config = dict(
    image_size=48,
    color_jitter=0.2,
    num_classes=3,
    norm_position='pre',
    patch_size=[2, 2],
    widths=[96, 192],
    label_smoothing=0.1,
    residual_init='zero_last',
    sam_rho=0.1,
    batch_size=128,
)
Rows from block 3 of a small segmentation model, named by matrix and row number. Rows with one number within an expert belong to one neuron, the router's apart. Each number is 128 + 24 x the weight over its row's rms, rounded and kept within 0 to 255. All counts start at 0. Numbers have three digits each.
Before each expert's rows are labels from the 100 images, of 14976, where the router gives the expert most weight on average: "strongest on" is what is common among them. Only what is clearly more common there than usual is listed. The data: seven-segment displays showing three digits.
# router: router (model.blocks.3.mlp.router.weight, 32x96, trained with AdamW), inputs 0-95
# up: expert up (model.blocks.3.mlp.up, 32x16x96), inputs 0-95
# down: expert down (model.blocks.3.mlp.down, 32x96x16, transposed), outputs 0-95

# expert 4
strongest on: dark on pale
router.4:140166157117111134133136108118131110103134157105110127109178104086092106147089163126096117120107152125100178112107131100145151153100150160151140099139092135117103115151116088129096116124114110180132148110129127102141079181125109107104180150127122120140144128110149160138099172100131137142
up.1:119085112121139148099128082149154134133134097099111182122134099161145129099115171155145116122165140142102094136106156128153179117108098138120121150143136162164140098157177112127097163105113132122093127087073143101114151145145146111109109099146084110143145145115136147130101140132110155119
down.1:141110151152129148173111109102137083135147084103089097101121107126112101152061134127100127170087107122165135118122151119122175124134147138121183137138075104129157104167130106114151130130148108123153115123142162113174127121129113087143133144091146158112122153117127141131177130131111133142
up.2:137125113090128101109146102194134142118165117144091167097157120098132153134123144111144145069115147137100135128140130115158151132158116141127160148131152153123096096123081118097103141094094129136065136087128128113151130149171100113104109154133122106117133118139139171125132158075134147118
down.2:102073121143127153119115155110132101120138114106104126140115131173136142153097127106071138185145145107098134118112184125157189139166063126140144140151084161116156127127130105116124144152144114125087135135171114131092155111122160126140130140136115137123122115134128127163104156133104118168
up.3:101149152145139148193107139109148134127130161134129047152122148136111149140124109115122138137126133119130124124116122100140108107107124127088122088134132097119131169127090130137139121172163154118151158142135165126142145120078111149160157082121169134095126114123136122095142059141129112081
down.3:152162147171120140078115149121104125148130112093131142161103121170130136107149150145124148163102120135122159135130087182170099135093171147145114096129121144089096094104080135165088164157097072132134109139135119149113119149126088129108113130142133121128106105094133103126120147121150119136
up.4:127127121105116129111139125073127134108132110104105122099143119079097092124122119122098107091120101134102121125171125132113158154114168106173143137143150125118082093110147096118080101150112123151162123120126117152166122136181123152137139154131158092145156131135141127142099165118110205109
down.4:061164172115139122150132117181141116116116153105142080146176114105114139116106113104133124119144137151102112120108119107091165112132122100148077161113125175132097115145146139171141093141100116128105071153120119111097153104137118141111133095145119109132106124124116153116101102142150111167
up.5:144116149154156170183120101107169144130105156122135130139133097136117056149121179119104129163116156137137137112093121137106121150090103153115102137143106159159122152087111136135131140116137112132111162136073146107148156150136139105106109162121145150133148177131106124112135096110144105179
down.5:088117175134162113129147121131148160092157147151111117063137114086110123125102133123120080122130092143117108149108183092147136122140148131088169172144127132115147142138162117101132103087127158132127123154116104145114130138095154146149108099131106139150162176145097136121128118152151081123
up.6:116124133129121136133137126084135146146165074133121141122103142127138069121153121124153113108075120138157081146142099173129123088116156087134109172110155090150116147094140139134102121158159134100168100138169119126163140092120094114169133134131135118114117107124096112118133148148092130179
down.6:158152098127080147113117131086082128179157077104108129167083140134132122099135131122082149126088102127157148153115125144115163122136135122123137093121135102108125088111136145135149161138130106158163120106115151140166090134136091137068111154111158143107090136101134134138159140116114152130
up.7:138112134124164119147153122119139143091151145083124083121132164146119154158108140119118153117177113093116101113189140116113147124141131084139153082133119162150125108159095113111128124148117144124138153143110104126116119140138145128122164105100147096071152119116133140107098107167105145052
down.7:137159136168114128106096126101126100144134156090156125103134127130105105136141115164161122123075135134150120164135069121124120086103130132155112121164130103144137083168082153138151119181136113102112154128113123123153113110124090141146149149132139117112122112092131103118166112047133126107
up.8:113154182185085145137115150134119140099094165112157123135131096117104103154132162112103118149122128111143175109087122124040108133133143127130094145125117130131149125102121135140138109145152158149138141131100167118120117135116117148123117119096153168168128139094118108117122146139164124189
down.8:152086137154147130121143135143125109121121115135136155102104135109134133147091108107147144152125095124111134077144116165112115163117153164163145120123074118111128153126148095114097133087133159155109180110153112166146123147086166119123109127119125188151118123129132100101171145140139073086
up.9:153125135101098139137160082101120119140119122135129118140144071063102109133117141085104124121123142128127144094130096142126120173095126106162148104112127124181063123159099116124098096131086101147129134103141152124143136146168119147119114165151181114129130144154131136149132167106128159140
down.9:092105131118132109152138118110154142092133147130111129145151116151125143139144151124109103117167172149146090159091148107168138102124127158117146147143146151127135098113081135119122112172113104116126070165112148126129136135152112104139135095158155056087121133121125160138082090127138152179
up.10:134109135144078079083131130071106120136180146124099119100144146126123187154123127108143090098104129110109189119145107108124129126109140102149168114145129094102088145107110120117113079147138142129150140089124112124145117130110163149140158144124123151130140160109138121142156179107133143104
down.10:128104117130108103135131174127117120100101157144146129161108125150107148120144147126131154154171166110102105121098155134142097136140163104142120111123115180162126122149127121145071128154128083127113099107119153124084126126157121125125157128194159095121118131099163152167062124149104142143
up.11:146119096099131072086167156110145127135154096127105182116121138103141129096138128152181104096112133142133117129112141154155139084137096132124149143146112113174113131116126124112119150175129169086088097118123162129137133118101142113140130119126077150131133163138114111119121164089086127168
down.11:117103088112109163124138134123126155124119117139101091149098138150160155138116171105125147107184127093118145101113164104105132172154147105139154127111138169145121128130166140124119169128110095148128077127132110119125126129158135115091123123151135151096134133110167167139081160181108175155
up.12:171148132078085152138178175086113169139131084134122117132124160099149103139120153149157136123103139153159140118136134149112116115097133126125120136148100111157082149120119151131088116123179103085105116088116121118165136096159137130140115098133154123118122176119115104170096121144121120147
down.12:115137129129080145115095107094089145135138112129120148143109155118112150106189127156137132120115127113142135174128135090129077120133120121084109118105171092128151102118134132132081133129084130101174131123086156094152117134164096126133136158130172099123121146115154170186131139119109148114
up.13:128123108066143112119108143111133113159106114108122114104129105104112163128111087190067146171139148148118125138136155129183108111157158154120104129154109116147162141156171097131131148125109109132180126102144135127139120130115121119139137107162095099103120100151140144155089112175119154131
down.13:153136099101127153107177106152124152104127081152114120163093160128165143125135171127093150122157162140148145120120149120116144176077109124127111114106130156124111123086122128111093145136145125154125085128143135110118147132154117103121123140160148132108135121133181197151088134178130156120
up.14:115158145162105118149110138080126129101176137113084155102155142107124107081114123146130096097125138129113134115151151101150140152068177114107148163136124098106098141166131114128109126188171151144166156101157096107127097105146155089122107126127133097139129123096141139107131124117130146140
down.14:123087149146191122138123105130156125083106142121121120117125072127132122158113097154163148140143141117088131085152115157116141120118163151146138108112095149107107174121117070117105120101150139147129142108140091127098149117088157130158126123124115151180148140155144112092144120169164101135
up.15:105100139128141159150093121106140133123126147110115158142123159142158094102114172125142130166120162101134140150077174130125131105142098184050139146123120122119161137095101154142136159120153132123107132141127122103135134123089148083082118124120134165157127140135123155112156109132168081148
down.15:109096122103119115135111107143102124131127169117142144102167130090124145121149073125132115119101107145124115172115162099134145112152123152075161129104145088135157140119141133142111103087150197104150188126118144141115120131119158130150128136109118124148117177169103139141168100098142116095

# expert 26
strongest on: green glow
router.26:158136137130131158171125135120116115159117116118096112115154158157152122145107113138158105140110149153104132093146128128153118142070147131108139149086120112105094170112101145117096118093108086121106140077136116113149103104181104142164115135140116113103117120133135133151154157149115105213
up.1:115155154153137109118141175171136142141153151128148142123111160144106144115157110053162141129130134114168138126119117128146122168159075130152117119135164168127130083148123123095172128167122160137093129131097120123093122089101095114139164097115092104143125109131127102092146105110108130112
down.1:135150127135093118141100124155115115155082165093144128162188123175163127146167119134169149096111111111144147113141076130101106078104162097127085141094168096150129124137103152160159102132118130103141168145110125114135100135133110135114129109116089095130119121146108126109133098107105146125
up.2:135154114155172134144120135162167112133123127165143077133153103106130087136116129148107180163176115137111116115149129121111094109139120111089123125095143155151133157107120192153156113114067119120113132122099161131107115192139162151146116144098113148123110161104129113132136118122145123155
down.2:110102106073166133115148124153153166113151150159117129084145131088154149116094109099123102117153135128145122137132181107139180149171106138124178137144094121131140161137132074092146138099153181147109130127162108135110136106141170114145130144136105158146143150144148124146119126165134139137
up.3:130112113099127122083129130143122160107178123125131172105147158176139156124138108178175103111100100133140130133135165104097147074147101128114144124147117170128134086149120098084117137143077146122098120145127111148114128103112077133136146128137119107119156070121121145105128132153123164103
down.3:143099123129169143115141144140159136095142119122136118098115107122126125143087131095100106142168167132126127081131171116152136151160103137163138119156082182126133139127136140090134149115175132150076096161178123140100140095136166131148129115171102161155144102132107108096107121160126114128
up.4:140146119128169137151131172160173110130140142128135105142143164158134163114126133169142191157142129139131169130117180111134120134157089138101135129131132161098146157110134152122163124142095148114099141104075128131092110146078115126124125106062100128127110097124129111096098102145122145119
down.4:186114118145139118106115153112109136140151095098147117111108108117106122108102114129104156150108113155090144131130147154157127095132112137157131103104132122090103119099106138111127158126161125176103119118172144189138135097097111165097079148160124177157089090112120100144150133128155121107
up.5:152118135113110135130140102110113124146139116150090099106171122111138117145096111147124088108121156150086161107144169100157117119105191118137156127127098102141102176109110138127081102122155096116121150108137133095169111115146163134159101146144139122093113152111141152165125160074126128166
down.5:073123135127123148131091154121126140132173111134151137133136131128116162116138122163102110143116125072088135143147145108131111095191112140089068163169154140127184136152128130137125107095120181093157145120101124122124132138143120110138156089120137102119123167121099116169127118135133137171
up.6:130137183132113132134150218148111105151132140136123136127120143167137130120132122073155171119116132122139152114132173092137143171142084108131127143129153182111117105131113086100142119128143136129089143134116136112106100116122098135145142106109109098151117127170155116088142099094113089115
down.6:166115158153126123118071126131113148154176098076119128128156112100105137152114153127120148139090111100117151133156135131141105106124137102138165111134147115117124066148120126149109122126142101165106123173161134133115114119092105108103126124155066160138113114092079092126157128105105098148
up.7:105111141166125078156115095145137138076115133136131078163112108166135178141135083125116144133189120085116141135124126083115124086141110131099112095119149141130147153146114166149158141079159128139130139141114140147120148144094131134110145124123161154118124144131162161134145128141127099071
down.7:102106115113142152101151111115152173096130162174097135133109131095121148108121152119102143111171158134122122121119165128143118156148138106127179145156101183179139152166137090107107130069135133150134111124132111123113141106174136105129158118134125131119153128125141141132057140174110135117
up.8:149125119123125123066143194104079101123135134107120152100133154088133083123112141142125159110105076135130094143143144166081146142123165118137146134129140163104125093133131072124114115152083111125136123152163119171113107106137115156139106129104127123125156112120118103148117180108133112147
down.8:101087148136141174102091144128157124102094143148149108125136128167107107141112148096192112132168156113065118086126148105126118137159115144149079135140120173170109145178098125152110125141123131110094134148145103125100150125144149114105141088147155152111140134102139123107114146138123112109
up.9:110117110103102134120087124079111137099090122083123086116124137086112111111115158147094117136129098139113113135138095132139124105116155130122112120126107058150138163150147094162080112128151115129185120119165132124189138150140146138141125136145143155099134157149114155158102153174135130139
down.9:152146115167125149116077147092121088130124101123128112131082121160102136096109125105137156182123122139102131111155110166148077130110133179159120135136094095113112092140116154151118167118128113147150145111123147155136085122140122158096086141119157151130092118092126109110140165141159147096
up.10:133146140184081110089116107128161136069084110119125074112141130116140127114119106177112066140104121133103157113125113125133125063116131133159123092144123114111124156132141144130087126132145140130136132107119114132151110113162113156145129132139150172122097118067141115148122153135166157136
down.10:097113160128123132162132145136138100096182125152127128110142115169145132152093097125103080148119128105118114133162123121118075094146134150099146145177085126103092124122190121119150104126114130107152120150128087102133089100116151085144111108142124112112145144144100157141150155178121135143
up.11:112160171150115113157106165127144137096112158142155118154113133093095138111153138090107127153153135094146140139102100093132106121139116146176092121131162111142142118167153119137163155160169159162135113130115122117100088121094114092112171094098130113147136117118114084110106114154105149086
down.11:146100115119167120118146151153169117110140106147140116096111128100115138125099119103118108152150155140112136111130186123156171154161071141155140134147099167128142151126116129096105132145164159141076088144192117144094152109142153123146114112161097169166136115133115098139117111147136116112
up.12:139138099087145151153112104156143136197161119167129172127168098116128168162130142198133138097122158140119144117129143122144091092134139119098125150119089101116142136127105139102115131132087129114118134110140117093151148129149078107134160118152095103145132148122166133113140100171106146140
down.12:111123105096136095156114093182103172151082141081156143147106109161136173182121110121112096137118156094104107122145079137148096161147135141120115137109115125113167120116148147101148127136164137120167140150116127127142105111147120120129133129150081150147132144146110163158100101168124131158
up.13:137114195140096124145121144071117143132141127165103134118130118125119110146123141091115078102071144126130172118134162088132139158121154109153144141138146094114096161134120133129101118151212123124126134106140147085140119142130124145153149118115148155124120150111117109139118141061107115124
down.13:126122199179132148129119146092128096140171086132100134121128125146112100139122153180140161150085090115113133104126128158138087092097136126128155118127143130109090129148141125139116138124102100144137121115128124138134094118095130121089129118139147132126126095091119094101162149078114058135
up.14:140189163149135147149162120161092125141160108123117137116135127153131119148141099033181098088092133135120120107134071136144136188111105106146141144092124117144097113136100119088135116138146142122114148120143114101126132097144126130134124144114119105124121134156144145099162122108095125143
down.14:168156120171139130083075110123124100135098143124138147112130114126095097102155133115147165121129122131136141134101080132131096110100113120168085109090147124154112124153092148151104121112129111097102153102095129154141133186142099154107116162097112127138111119153106116096170130091137116085
up.15:156127113133183153170157108164141093111142092091117141111156132176155081176106127170139138130149134145112094089149135146135144137100154108135147134096112158148100148136114178137122114108102103110118143108123144099133125088158167139147128161104117125097131112124127133155139151104078112133
down.15:146145063096114132142155123160133170135112106161169125139105149092106122128163129122094140123145122112122114142131139103129096156179112122106078131118156130139177152123127124099102107109157156125137101108124139128136153085148117128157137142136140127108145131121154148224105127134111159143

# expert 18
strongest on: amber glow
router.18:171128097141151169115162128101099110134139112120109139126111143097149087126098146133128154147102142159149118112148119157107120165100166103167155152140136136144107124094133126135117083131126093115124095088166125094157130106142079131148112129174148084137144114158129112139102168110086125176
up.1:103117145094135104113130091151110218119074131122162136127082134136075103110144144119112137136119129139121132119124117148114137132216117144134122140153129118108173104110124136121124125077143139144100133153126112129110090126147074133140127109150152169141119121146162138102147139133146149138
down.1:135116151140171124097136161156162125109130128120168107108111116133096118130097097114122101149155137137099128096134159136168108144155082138176108121143091157116099133122103145096104139118160160139089108139175111173089141092132163152131117101158099168156127102119103087113130118133155125111
up.2:126113125109092117114113100094131147176108145151101131120160114111110131141100152182088105122132149129065156151124167118157142101116158135099117125154105092134149151126131126137086117109142096131173136118134105093184119154124135097152138116160146147108125146118156169128114134180125170139
down.2:101173127140097151129104110118124108155168135101131123129131129136110131142131139127144140114099110110099119166115074123134097090119136131117111158130157098135151057142130144153143140140122110073174161138088132120151111138122097115120118125091152093078120143083094140151127193115117148135
up.3:130197125121121138132154086171140110132110116136114143128102130132155119159142133064169152107115148119100128115101071134152145175111130150149149132139133127113102099099065116096133166106123128129103152121144140097115134097104108079086135127136135128135157154167125172110128129128126144125
down.3:137169139136082130155129136121102108151105104130167122176139154140129132148153147162161155113100096121131138164108092102113160104126137120107093132096143103103140112131160125122153118172133134092158140122093146105144066166100101130106118141146148093103109152073109140154139149129113151162
up.4:094093133133116101111123105119117161122134133151134122132091131131147157080143090107129090094121119105140135150128133111128165056127085140099099112134110122072146119135115123111129167122137127122111135172143151167175180118102125146126096131151150159150134148128119149113155118152154079091
down.4:097117195169169148117153131153181143111169147124102115102148096116125143138089139131116104131166156122118146108147140127136104147113114152146147163160080148117098133138150113113123114097096151121101124147167105124095151103139173111153133101148102135156146098122085117092107133140144106135
up.5:149153109101145132110160157110097136071120106093109145101137177093138090115108159134136166131115149156113091152134147158134154173122144143156147122170095137151110100119142098119098129138114115106127098095136166128145113112164119092114079131128154108117139147144089109147096158113155134157
down.5:098111130145108158160129125128128164107107098174114092148121165166152147136153118158095138107146110102133134105140147104089096163121136131099111153107162139146186142140135147146092132124079141158124107119133137120130134134139115121131163110136163134101138169108197161172125120156114142165
up.6:146137104098134131108134110094146131179124093168097151103143063099125105093104149145128113131097190149112126139130102160136127142115175119131154164141079096139114129104121119137098120139115107109156103103162133097154156114119121104157113149169116115145118152158118145160108148122106116165
down.6:095099124142129114135121139120098090166100147094165102153118121182143149120143074152142102135114129135106114158133107124129106077152126125106126149164142107107153100114101138138099129187132135099135152100124165131128137131140129165146114119115159099115089150102079100149148110078163118110
up.7:139088104124196153157130096124158106082101129108169125134113142139129125145129123132102160156135152133169090118119063165148127117126136138116123127095127161154138118125178128155150141117083115122165099142129129108102160168100105110115158159129149146130140101148162113150103113101125092128
down.7:157121111133127128132100121120116131120146087139132109123110125126099112117133068125119160173109116137113106125159099126162129158082133190169131120111160103129081082119118152139139157144107103114142132127111161149136097127097121150105078145128149142133107099126171123120168165099154135070
up.8:129091126111099126129133122129114176083131135042135127126106197139135145141125138119119127111155064114116116141171154109123179132159110102118131114128128143147154093163098115092136122102127130122121154153106097166123129115142131166115165118120151133098142125137111150104149121154096123099
down.8:144099107128137160126165109116159134110130119158082143128086142099123120144111189114120143113164177125126158095096154107117111162134132100148160126115113192150126135131149104122109162104154082172097083127145144113137146129166119117136138135106150147114143128148172138122096136162110103142
up.9:138083135141152135161128135108129114099145134098095089131149146167142137158096105120098130136161090139120107080157149114161131138113161092145149113093155136137092159133130154171138085125136107119111166130120106107115133164103180161162148145102149128091102131117168135147117110086126101123
down.9:156098099112158119088124155128141155121100117137170124084108109121088088116131094130137132141142114154098131108152148145164108139167091155182105096125130140124121143096095143104125154117152150131097125102167121172119142124140124149137099125129122175142125113111115080116145141120178175093
up.10:122120153150149159169122128146120121141122140127173123147067155157140131135143108100124127138121102119182105114129114137116129069110088124124092142089130157094147133132081153127154165091135123114136136175117086154138161113151120133127135140119147148135138138109091133122161101109121051106
down.10:105158142146082145147111137104105107141145117136104123134118150130139157139157165160096135143107108079124140158136099144094113142125179135087146168137120094147148118152188110140124105117078120139175127132095138082145112134132109106111144097143163095093142145094117157160128159130108137144
up.11:125130126135121120093120136094147125109166124131129161097156131090096080117166156113143095120084155145123149129096093136115123115107121154162122158146140098101124114108154109097105154178120165148130081082148156110108164135149095113081132125132128125160147157130120107127113146127122186155
down.11:149136118168145113117062125117121093132118094127133089143093123170114135120124129073151145176122108159137113130139115171151129142110124167159113122135134121094109089087105177161093159157128105139112121115121118157117119166122129153110091144103120153144111102139121098109138141119160083106
up.12:143184128118098132160136210161135069125121131165137126147131118118125174181122119113114156115140110082098137139114120114118116138102152146159114106139125126132109147128114130136128146159126114140127119159132126128150087161121159091092159121107130094101135161152124077149118092121112114088
down.12:070095166093130109132123100138135185107128172106126129102169111124116192135124121124116105113141150136116135139150161104139141131149124116112120136132117138123152130143115090120114110108113164123120086175146082119091171085138153124139160097139089104151149118154113131117099093154150129161
up.13:156182101124145136144157156155108077094152133159119110127182117124131153170126100138157155133138124141096136130128133112113080137086142139146151111125142146148093140083128137134135101182106134132094139134135145150128094174111142113135085145112112113116103104128129135140097106115170188142
down.13:111114144082158118138149126163165138110113165143119106115162118150147142132104129118121062127150135123150124102154147131118173122163116138101121150185082132148121164134118104119141102136138158103114104148138083113107162093135170115168154103124080104140164120164102129133105094138124149138
up.14:126136123128137137136145073163169088121124122129109127147107109160169139094130116124182147114141157141116117118121087127183138099110100140101136127133079142141118122127078135122149147109115112123104154166143120122129143094075100108112126131165120112138121106166122211100145101128133113120
down.14:162167122135105097149120139110114099152119130141123154146122146117106052118156111108151155137102112144122104138153101143106152107120149148116135142109148094158133119155120127110154103121136130140149159081091195141178086173124108135126115146130144108134103148105122105165126115127109151068
up.15:157164112115118182134147156165100102214147114126112161118141115129148117130117157122146165099107127135110112092167127131110138116106145073118151184095117142107106101119075128102121117134104126114120145150130116124139134119122114128166129147102110089139138108157132134135138124131061109135
down.15:087094127132123116120090111149110153144108157098140152148159118143125172143157120115183135108140125063140144136133120074137172140168144103111093126144153138149158131173144098133110091136142146075135149119114102117106142116157132111133155117155108100146142134131128140168104090152102138158

# expert 21
strongest on: green glow; amber glow
router.21:158156137135184156120128153123149109145095076152147114111144127093104089121095156129116154147097125163110113126118118170087111125115146119154113135148118133137137187093130129135135099136126139087139145083108151094146115140158162130148118160113081125136108171130116105147125135120124110196
up.1:128108148167088089089112127127131137175158149148142127104124103162135150141140165126149138113092137142153215127152114127129125062141093114096076130161132145100179151122131108110143132089141153112125153118116093115133145145120113144171112108126114134126134150127144138102140142147129109148
down.1:142116130103140128096126145126124103139111150094119099117170127177146180136132136124142091084106076138105166091166114153135150083141137134158124133161116136111101125136095159125150123123150119140116114165130080153135131098108135117109157088156078124158148130154109089094128099141133134168
up.2:131146183167105096110124154115130071117104131081130138118100144133110138067122140125066136135099107129095110125152118127143113111118174115122080130112139126113114120187158128158124138127157074143150130150144095155142085119120116147127147131122128118137148134141162110145121111126123095077
down.2:137124133130135166126173129125164140096162134146095090103140075143155112123091180105093114103165136111107154086127154137120121100126114100138157161144087154171097141161180116099155143101120125157100089117141131139126120123140142122099112128120119139117110157137137152173125146170126134107
up.3:134147101110156147147096167124103157136078139109130132136130176142089111123116085145062104148135139130118104125123175138181114104163161141126095127122116140148204127135147140149137139142129147131138134140108124128108143145119137103133143131100136118123162115132135124126073107192107169135
down.3:128118150158096124119063173112121096116104128169123138162108146197087116109113079146133127168110117108140123090148114154141109100170150140177132141167097098150111145130116159160113150132121141102130169113094125160120090117131144136137123126108154135158143111132092109132147120125129143131
up.4:123133105093134103097160145095155133125121122146158163101114109081092093119149138114132117131097140102163141165081134150113123117154118179146098130173112121150148092129174110103089177156120164163150093124118147117138148142125125096100134093136125134154145129144120098126094145124136174127
down.4:146118111135132170111146140123121128136167093107149109138071136137127145140080102132090126148119113142131125119138132127124117171120088137160149123126133126113107117132174124115135197144124135139119135126211118179145135096093153113098099158136153175115115134163103111117163160123118108104
up.5:135134121113141152125127123137155123159154092115062185110181142114115069114112155144119135119137149160052116100150164121147129114124141096135159183118113120148092106104124120122138117159123138117114152106118139094129143145155141121136127141121105105155133162146157127139110124140079162153
down.5:091104113089124116104102122146122148136149100138138108129129134101059156114154111115097086134126107122141120140119157091175113131164105141088134143133160087107154130132152127094123111106156157098129131094159133166129133060140138137119160128177128144146134135139090150160165101122125148114
up.6:124082104137118121098106109070105174138105138153140128129119102109112120110122142162041105146119135137163122159121130146150122105142186139126120126126131120137165146141168125178094127131108090126179084130142121128118133128129115091145142137154136137110094108089120100155092140147125122142
down.6:099149153160096120105078127131114086136096157104140109144147115136115134110174161104171115132123133108120172131084105101105055095148136096126071130106136140143134122156104152162108105128096125097144132102112146111108105153139102125110147107111114100110114152095123097135116111098129133151
up.7:131121143135126132168102112146127128131101122146117073159142138189165183143105105147128135132164124128104140113142131110134132170102137107106150110089133120121105191135082170173139088092160092102114160139127129121130111120118150155158111144125125122087105132119136163126149107120126077127
down.7:158145089157139180105170130123143158129162083115135144101081123094142103123078157115090140155135143124138141132156151137130127166137098146157150115147128154103126153123150110105166168146138127137104125110171142135169126128134115098118088155132151175103110128125172129139142180150128137122
up.8:122113154114124129148114125115145146136140168142118131164119148157107173167143136144134139127105137107105173161107146107121127092134115152088096116183135137087182164088166109128165174110158162140145151125115133133149150130107109114106153067122135134131159142123129138118112086132124146083
down.8:107117143105156108154165112163157173103109167117134131128168107131128154143135153159135083095137151117133102136131120091141128106087117119120097147150130147140134148136098119102114092157122137092122121179115109088111156097141137127147176085134096081141156103163133141127078110118127105157
up.9:123177163187166110097121139136122110087135118139122108122117129131111116098136101127161085152091120149106100130135098139072092068125117142138126105144120118119100145091118163143129120136127150128103124138127160149096132147116143167140079155115137148134105141092131127107127153096185152160
down.9:142127150142171158139144122145162160104148141148097099151163091156141104126100090121142152133153147109114160120202123153123153093103124150129139146143090138147118118146107058119096105089134130132106098135149090144107161110144151106159110131096079137124141131144114123153115139145124103109
up.10:150169174179119113118090172142125118121087146110134118114137112139127116076128120166087122133126112130116165125115151127110114148130161119144097127115123136137178140189132154132132127152164137133146140134116108142103062112106120142144132077104110135114113089083100115113125094159134167119
down.10:145142154169115115132124167100113082121108109141130079127131099165173106144101165134115148145123094134107147101099117175107127083112160123132127148114086119110088132134150129144150151148136068149162158143115159131136108172105099123117116130100154134126108154096115087119130162149152123151
up.11:163164166165163159139182154184138113144140125119139179115141171115148100115121157106171136131107147160141098111141137154143150143104083105159119164106107177104111123117115129116156128161111131104085150110116114115120122136140119091129101141088110113148124144121129096113107124121132097161
down.11:101091125105127090138134132150099165128107142128139152126147129097130128135115092152146128079123102116119090159105130076131183096122134112142133099086166123087159158107105105110169112152175141117131152069152133162136156132102100144135135163120138156147128131144150153087158114140123125139
up.12:133160125097156126136175102177157110159116100172157174159134116142162135078131130117144128131144140121145108115149089146121153115145115122117116174105121133132087148121095163145122132131131111101106118148129101119114132118098151086155115163137109138119098144166041136112115144107108120136
down.12:130119121129099135144156111162127162108104140151118126143150158126156131128164132159115136081146123123143101106124129082099125181087111117125110134087198144147157180152133137103168111133111156113106100116139143127154144094149126122122177111154135116123138108132183167162137115115105162144
up.13:105104089102119087107115088112132157159137119193127138161144065124146166086146108137139098126176136111100140148081114112145120114137129156109163112112148118154131153131132147151155139142125156143119116126117140139094177140092135126116098140146135181131084125125104136113132141103158162132
down.13:090140150119098106144112117155129150109145145133116140130181105126106173139171122135116143111123135092105140107104154096142121123129123080099125133105126152132131153138162104105117077094109172104107092153149118127122151099126140143133156111162093079170174105129141154173118107158114120168
up.14:128125129090146179147091107120141133190108127154130152141112093141125105124129138125087155164110135153124108141160130157087140163132174114122104173101138126085151129064158139175142135111131099135159137123118086134118138137174109148116088119121122130172128150136125113145130098147164135135
down.14:127073126091152106106130123107143129087114154150086096130111121150127165084144135132088097110157134181141127114100160139132153151119140153146152130175094146134077137103109123115125139108100118173095109110124140164130126125162143145129132109136116150177117115170148149124112101133181148115
up.15:117127129141107094116083146088128122136107151130122096146100097171101182105144106127098124159142134123082190150090140126159104127142163165119093099163140124131159159133190118152154149134146137166152146128124132152112133130071113126128143102131127114122125153127163115120114101124141152105
down.15:108089126123100123147139108135146152102102162147099138147165092146162151104159153148136147117157171110126129127116120114088155150103130099116130146087150140176119165143157067134124086089093150115117126117144146128114157116151156134130132128124128085130135106133168190170108117144120145117